{
  "model": "image autoencoder",
  "dataset": "views of escape-time and Newton fractals",
  "train_examples": 72500,
  "image_size": 48,
  "crop_scale_min": 1,
  "horizontal_flip": true,
  "translate": 0.06,
  "bottleneck": "plain",
  "downsampling_factor": 8,
  "encoder_arch": "shufflenet_v2",
  "encoder_norm": "batchnorm",
  "encoder_activation": "silu",
  "encoder_padding_mode": "replicate",
  "encoder_depths": [5, 5, 5],
  "encoder_kernel_size": 5,
  "encoder_stem": "deep",
  "encoder_widths": [128, 224, 384],
  "loss": "l1",
  "latent_channels": 8,
  "decoder_norm": "groupnorm",
  "decoder_activation": "leaky_relu",
  "decoder_weight_standardization": true,
  "decoder_widths": [48, 96, 192, 192],
  "decoder_blocks_per_level": 3,
  "decoder_block": "basic",
  "decoder_attention": false,
  "decoder_upsampling": "nearest_conv",
  "init": "lecun_normal",
  "residual_init": "none",
  "optimizer": "nadamw",
  "lr": 0.0035,
  "beta1": 0.9,
  "beta2": 0.98,
  "eps": 1e-06,
  "grad_clip": 5.0,
  "steps": 7800,
  "batch_size": 64,
  "epochs": 6.9,
  "lr_schedule": "cosine",
  "final_lr_fraction": 0.01,
  "warmup_steps": 780,
  "weight_decay": 0.2
}
Rows from block 5 of the encoder, named by matrix and row number. Rows with one number belong to one channel. Each number is 500 + 40 x the weight over its row's rms, rounded and kept within 0 to 999. All counts start at 0. Numbers have three digits each. After the name is the row's rms in percent of the matrix's.
# p10: first pointwise conv (encoder.blocks.5.p1.0.weight, 112x128x1x1), inputs 0-63
# p20: second pointwise conv (encoder.blocks.5.p2.0.weight, 112x112x1x1, transposed), outputs 0-55
p10.22 087:596467552475508457479488537549458466581460519533542465429468524490472557557480597492554517496472598488474471564479579499463451496468425458508469514504475458442469515485557491562482499476567454
p20.22 089:488508497510442513510483433492460517497503518468514500494477516511443542532497522519495444526543516470485434467515537482489498483484546492523497440483429453522445447515
p10.23 076:593432516504499461465499548494481413514487517503546501520470467508489489509442460494534499504418473422490510534446513519499507502474526429479519519506479454519424442449510522504518530496518499
p20.23 078:528495517418525445757530522546558469530501548609506496538482480487515513521501608480517513500466503477541492479495473525569588508477523602480511497455480508477524471437
p10.24 069:668508452461530445469454547493426490540466461515576483488483601468505492552491504501489493472498623507498461524504495511464477495449480479525506480491510506414495507510465507500490439489498400
p20.24 104:529530459496703500506484465469533553450412472500471583498485516564501502471541435540460550477447420522495584488529508566493513462518478500390437450519540531514497481456
p10.25 099:477501477481483501495432498480525474466512510510479464474585498563476439598478506477427538529495420502477468523486487447508495526498447470494475453493479486518473513472486509439538478497462513
p20.25 105:499494505497518498502539526511613472514483519568416550461434533512595456480525443501557478459505499474566541461522483523547472521499411497422420537503544483519479502510
p10.26 094:574522502470550484481447536515438521582498427573466486465446528480537520597557574488496515525519523529439419448537478536524443563477528498468511449467494525452506443517513474551482511494519452
p20.26 096:536489499510521493499467489488518518494486475499511476512553463549504472520514492502530569526494528570497522570504478479514552515493450516475545470492560554504582501528
p10.27 085:498551538478466548534476580484524515518480496520454467430478472446495474599522444504497466578538511486532468479552444483542535493567481497458456506454510510419510470498515471491499460484511452
p20.27 104:548502502500495504513508505509519503529517474507479505507500503501549523459573517507518619511535510581523527538465514487493529544516440514527521516504542588500612511524
p10.28 085:527521540474460548451494592449480521512520466523528471465431481458474466642516446472593479536510496500516494478543467489544512517561509493483488453465473524496495432506488485490480563482522416
p20.28 105:527502502500493498501503500521511475531512469498492470522534466538573482466522500493553612516511541584514499524471484492523530539480418505530531510489557549495590482503
p10.29 094:413542477574597535555484514558455530541480559570464495540447537467571552450534489510502537528532497545539499527546521479508492580526469541527490506534546534557531532532519538518531515522490543
p20.29 159:496518468505506504505484467466489514472451496488513497489514500496495509552502474506523523535490486543490500544549497521511521536500525506479518483499507526553520497483
p10.30 140:510466417475507485348518501473559461581510531478517498452512479493385453525461467568483473474460510493482492498465518492495498480473484489465501506452345471490480546474496483479495483469503435
p20.30 112:518535486521518468483471433501540522487543493483511480532522486472507476515538470494445495501481477536475535535514503489487514479554507485486507489546560488568492544513
p10.31 131:415474503462490451553431525495458463523449515495497452434437530464482473502456455475489462462461488473406470482475503477470466430467482467426502492456520488487469515461513471450462462467532440
p20.31 071:601499497483507447482394471466440493429470504540507501528465458375479376522548467456429521531483486549457575509544590499428502462505511479425461440492564533567496417557
p10.32 092:650468531488483574544568509511464495511489507473550466465540458507488546468500557517542470464492574474528510507494500521502494519540511511507539518476484463405485464489558424526492499478535478
p20.32 126:513476496509527521501463446463466584488449472514513466516556508511515465522477506478535484467421511496497493573439460467501479571551533504513559534517511485471511518453
p10.33 110:458497526470475481561478517469442505573493548479494450466505522441517489512514440502494452419478517508452425447515450543470470456469502512467571461470496505437509576514526477482467447477549448
p20.33 083:631508452534517518493426472518484562460482448563458472539485493482488448493511502488406471546538544551492526462502477552457488393514508498442431388450516484537449319557
p10.34 092:556553532452473520547463493463514548557466470528481455497410580464547489511560531442494474519553505541463452499547461505473471523520501527483506469461537539450543510536514463496460496461518435
p20.34 101:458501499502498501492489507503478516490498503520528494506495487513428462541434500497504406508502544462504435515558477517498456485484540496518515468481440434506433475500
p10.35 083:639498500516498557445491483498513469528476524507525505539515590567442482558479490500549542547479599503466518562499505455515479549559461495421482498510443484460488442503513454527551497521515562
p20.35 080:503469486492550548499522537540549536509502453499386565501467476588539548402426484588483479451450508480561548481485496614545471486487481541490476524492500496458489484457
p10.36 081:475533530492478548496461578470506516539488448520511461435451489494491471658500494466503490528502520486511498464535479505514505496586547499470517536468498511439500440491494484517536525489522443
p20.36 094:463501497500503502503507520508497519485488527529507518499489550486430481487435513494462371482479498408503485469541499493504454454496573500498462525496438445500391499497
p10.37 118:517502500536497532461488451507567501496423483422496446538457523494496437535475469429444471482488428488572536442477453501494584536559498504521484472490482474475496534494484438471488477439483549
p20.37 127:491515497474520509507523432495598516530483501524454452512498521446470467480500513483462496483450477456482494452490509475504496525417553528419491513427437552434468494506
p10.38 074:590527524478440543443527565453537530514475410493529471456498533484440467594544442502494503451535476493505532415542474503529506525541531501450485468497494516507500494508446437465468567485523438
p20.38 091:463500493497497500492471502493475501473482557519512539505476524513443472539467485533444399480499482451458502465560518489488481438524573485492475468517480422515402511515
p10.39 101:555465434505594531486521504453486450545535460493513495450537595482554479502471557573525539540459518469441485482482507510475502403510510460528520515503496467460469539462463461484495458484501519
p20.39 100:509585443461530472496544547558505419536546543470520459476476464449465458524438451456518454488502417438422471450484420511437519492376483462430557475406401434415474467521
p10.40 118:460523476463497489492421471494520533468474524499485439478433485520451493490502455400512512485521504479516506500533457452479427459524496474517449527497455513528498506473499522428535512480514483
p20.40 188:476506481495513510490484469484487507475458490488529495494512491519462498550459478504511477518488512493486480505556481520497508494479527496490525472480473461516467473498
p10.41 066:817507545512485462505488516510511485464504470517529497556466533546493488514487507427463519526474528489537497529493522498509547577505518483488489494523546488445485446508510540486493516512467537
p20.41 087:501462524431448387537580496547545443466547595522603413543546472415499395515507558389540530542481535498536476483512439403579572484498485544521518547500516469491516542510
p10.42 070:694441512517511520496512513527511444469488550486503470466493506479468475482437453520478443463439560451529504571428505490506521517501485468468504507449435449440449466465557479480478520454505499
p20.42 069:514472490512536687478411461440442542473454394458414541476445512546471556445427451569457444487475528475545476456479511552510362501476498525477490485471465465515467455484
p10.43 096:445512478494497555498529517471453486513513575477448493442509461484487426493474441493515468474509455523395514434492481490496478475529488520432476492459527466522506456520543476456471494464526515
p20.43 081:465472420475472472533568500505521481538504503485499438516542456469550501489500518451573525493502522526541464529477407448543565545535503527564543489569498506461550591465
p10.44 120:480499470439479493477466526422511479424495492459521468471512501539498392529482426544438481436515418502534471492471498487505499532481481468514495510467528476488484505498495442446485499466434508
p20.44 112:510491503495516509498479539523537468513512516525499475611563324529496515495494543491476472489526496522515531518464483476506518489513486488488496469487515504517481479508
p10.45 114:422439514471473481470486554489431414515504531486479494463516485469472485522426480518502494490416506425440505514430519485507528461482469424396477492474487460533423485436514504480487508487531468
p20.45 057:492646366574491489487529528526532497498541521495554456508504495503488518528451496464514483479532399465379428498523424478426555497492538420498506454516470500484489522483
p10.46 082:543549547473509511546468492518491561540459459539498450536435575469572536505567494471495509542553523535502470482549487541504458534498504511480523453483531528449531544563512476513466501466512441
p20.46 088:463502501507486501496516508504504499479502536515489491488471485495446477503467511500465436462534481451493497445537520514489480450527562478501467483522499429512405495501
p10.47 092:454490551471524487605460561509499506490457575508543476429453545449520517442493429485501487439501505487523452513499404523465466427491499512535518459483505488417497571501531528438488422491539446
p20.47 108:275505518487511512491501543503498490485470493434475491455503491533463582484463482525547513515482500486520440509539463478537512532494535527556529566506490478504506590454
p10.48 095:464516496457495563478524572491492506518513463509545458470449478460481490658523524494564478493502531488531506515504432485486499471544554496457503508489471513481494432502570440470486558489513400
p20.48 112:528493503504500499503513488515520466503495469519477516510524445550565455452550468505525665505534510601510521492475493499511529519517423499501507490504573534536608505512
p10.49 112:458489475498484504466473356542571479482549456489416513555570480550495530324469434436485519510470478496529508466476450478546526528554495479514484466521515455491472540486490527506514484485529557
p20.49 094:503535503522518516516528461468526560375461496544494520505481521452488510536544523545448489508491514505478554488564568501526491467507471521517481509529466527506482516511
p10.50 128:437418438505547470479505476506500413539504516490471495484482511510514494500414508513498524535407485417492522497423499483511476502474483430501473504509502450531412476419509509504518490521480505
p20.50 075:521587412518504504529417442408483586415420534490535484430493514458403537516500483480518458583457473525515485513481538409545519568520558531521512518598500531606538557439
p10.51 098:464502507447437477472436547477497490498505558532381501480531414485442497537508398535475532446497458499471460467499504541483524510488529479480552526516417524534490502476569529463517509547520482
p20.51 106:484501487468494464539460493500530464591528532498505522507479551504544533533550516495478543463498476522520542454489548508533561479513551512506463514556534542499527550407
p10.52 101:570456514467484473496494535523480448517487534500514476385443481468418516575445555478522553500448453452447473509471548508547463538501499462481533519521455468472457481456538508499474485462480488
p20.52 109:488504497467529492513483548524503465509491499485454510502485486524495515507442486500565493510531475449501474445601452545506550511377558537481507520390451493482445481488
p10.53 088:544533625497471560541521543477476529537502484488531461493437499492519459562527486444479472545520617516511526522518436485467485489544501501425472503489538519488505466514456454512511537464550487
p20.53 101:472495495501522499503488518474497521482482515493477527482469518505474511546447479538436398494447467415504519447540505529498508448512599521435451475517463441509387495461
p10.54 090:584433458496555474551498481488507439524513467480515485469546590480537487468439525505500448523443534438488489518434489508459534441511509436548513510456518461427433523451486505491461439468487484
p20.54 073:532675371488566491502484509526472461527509492458532474471484498469464466543487445458495451481479364438415466446500470510453532480420509473424510449448422428478452465489
p10.55 082:586452506522501500531456533482473443469490484488543488500511513524521452485442452440476463483421473435488494534431485525464545435517535446546505512458524452501433459447474526475521527472486583
p20.55 095:509447540465498496627507505487542514537500486590494510517498525505543541533569588521483526510463533496639486479511556478589556489533493715516467531521514533522505506453
p10.56 143:494506571508388477538477501490538513419507496447534515507536474549475503383495585433510548528494497485514482520491574482457532472505481500459468481556519480515490472497511539491515480523559630
p20.56 109:502494496499549470488460545489485472519499509484495507460521501467526482491453413470556503458521476461511492446581443521480514477488519529518482519458537468507532541537
p10.57 079:561529514456505516510494532506440521507504386540546487470491496497531562536534590512504555498538434511423440446554507500510465468493551509460493427520534535465518468512473436562511492518481500
p20.57 068:541491500511508498503445484484477529486487447500516474504547477511523490526536510504523574578515520647493498591494518510513500550489477523512524475486551591557567487504
p10.58 094:412445468496498473534460495507502451498498496469496491438475491559474476492439487469487532483445506455404465542449534505510468440491465457409494477517506463465453553450488461482507453506512552
p20.58 072:589477472421508457632479488485515457475499494533518461518475449466398425468421508413547490439422461464482554508457411521482520546459456479428537509402481462456479445451
p10.59 088:457505487513441496444514474454456509517501414485411486528496480532459469530514573475469520479487418499565435465502542569439491476502554493533562456522532522517509479497458540526507490524524480
p20.59 110:457519448557541568449471475434475513360420381485383500445420516507478503413502430506501512391552467510479590533523526585491451546553493465565482501532559510461507517486
p10.60 129:505488440504460466450508452485509496475520480498426503505536514490528545352502484571464478500510524501553480506496474547503552502481482490574509479490534470482493507498505520515444503474498484
p20.60 144:496493494501498488503483500488532485533519465485441486492510498497513537556484530510560523480470432471489468422536477532491538521461548463488455505450491507527506489454
p10.61 127:415416491515517475483491502497495413508497514480490516467467482488452499500402477483507504480399499410502509507414500481507488464472477423481478488496472443519401479428514494479516503499514509
p20.61 050:523678418621519519481506523506533458479542521482524472455539464490441494512454475463539508499525442472455447442493430471471526501480485457525500445520470443503485536494
p10.62 110:463513462498485494486451433537547492512469485495406464592476535456475522494492471459503505525506523496440512501502479468514494478509481496405453483521460484528503483505502418496475461499512507
p20.62 092:504544485562497504506467401464507570456465540522530455513516489496450518559531524519440488538465499547492520540449552432508518568641546496484486500594535533571535516496
p10.63 091:437541531531530537598499572540509533555500567543534456516490514471527585497522501515515521509525515541424466505554550512492494532517491537406511495497522531456522550540552491525540456486517532
p20.63 158:568481518499495495515511508503527520514525502518484500507485529481519484477531519493458485474495503472508528471457538477491493461531486497488439513519515502470494496516
p10.64 115:410403517500472479501500496486496407496484502480484497469492487479475490490414490487497482462399513421479487519408491484508517475492474417457498470487491454488403529423496471489492490466501479
p20.64 064:491574526658513555321507527510547500502508530467510525500539478528551495513481454526486460504572513493458448444506483504460476444493491419525461494532490460507446522574
p10.65 090:449524534505491506509474659510442527527522468537517523453452484478526513549502466448611518630508496486457448452508551469512459481510486484471464510515499517440487458510534510585523431509511489
p20.65 095:469492499503511505512573490496528527457462527543479537461434508484420456487484503515466411459482510438508510464510498515523481462510561526468444524509459445504424512500
p10.66 108:551488443529556541424556469479462461481529505508524514536520484526435431518478486532549511469452607486504576514460484433487509499521430490486412512493476443507486394489475488480516512483483495
p20.66 086:459467512471537531508544477473477518515452464430494608406432510603485576483469481606494470546424526486538483485527492558540480499483476529477488573507475483519493486348
p10.67 081:686482529466500435474507498515468465549505555517519507498400492443427508546496515476565512482499538501534488535498544490555410545453475492484475498492429480433498473494534519488440501486535444
p20.67 067:521460494519484617492486443476492517530491394517450498475441505517550561484539529540472538472480559552558538545446589539533349562560448509540519504545517562484539489453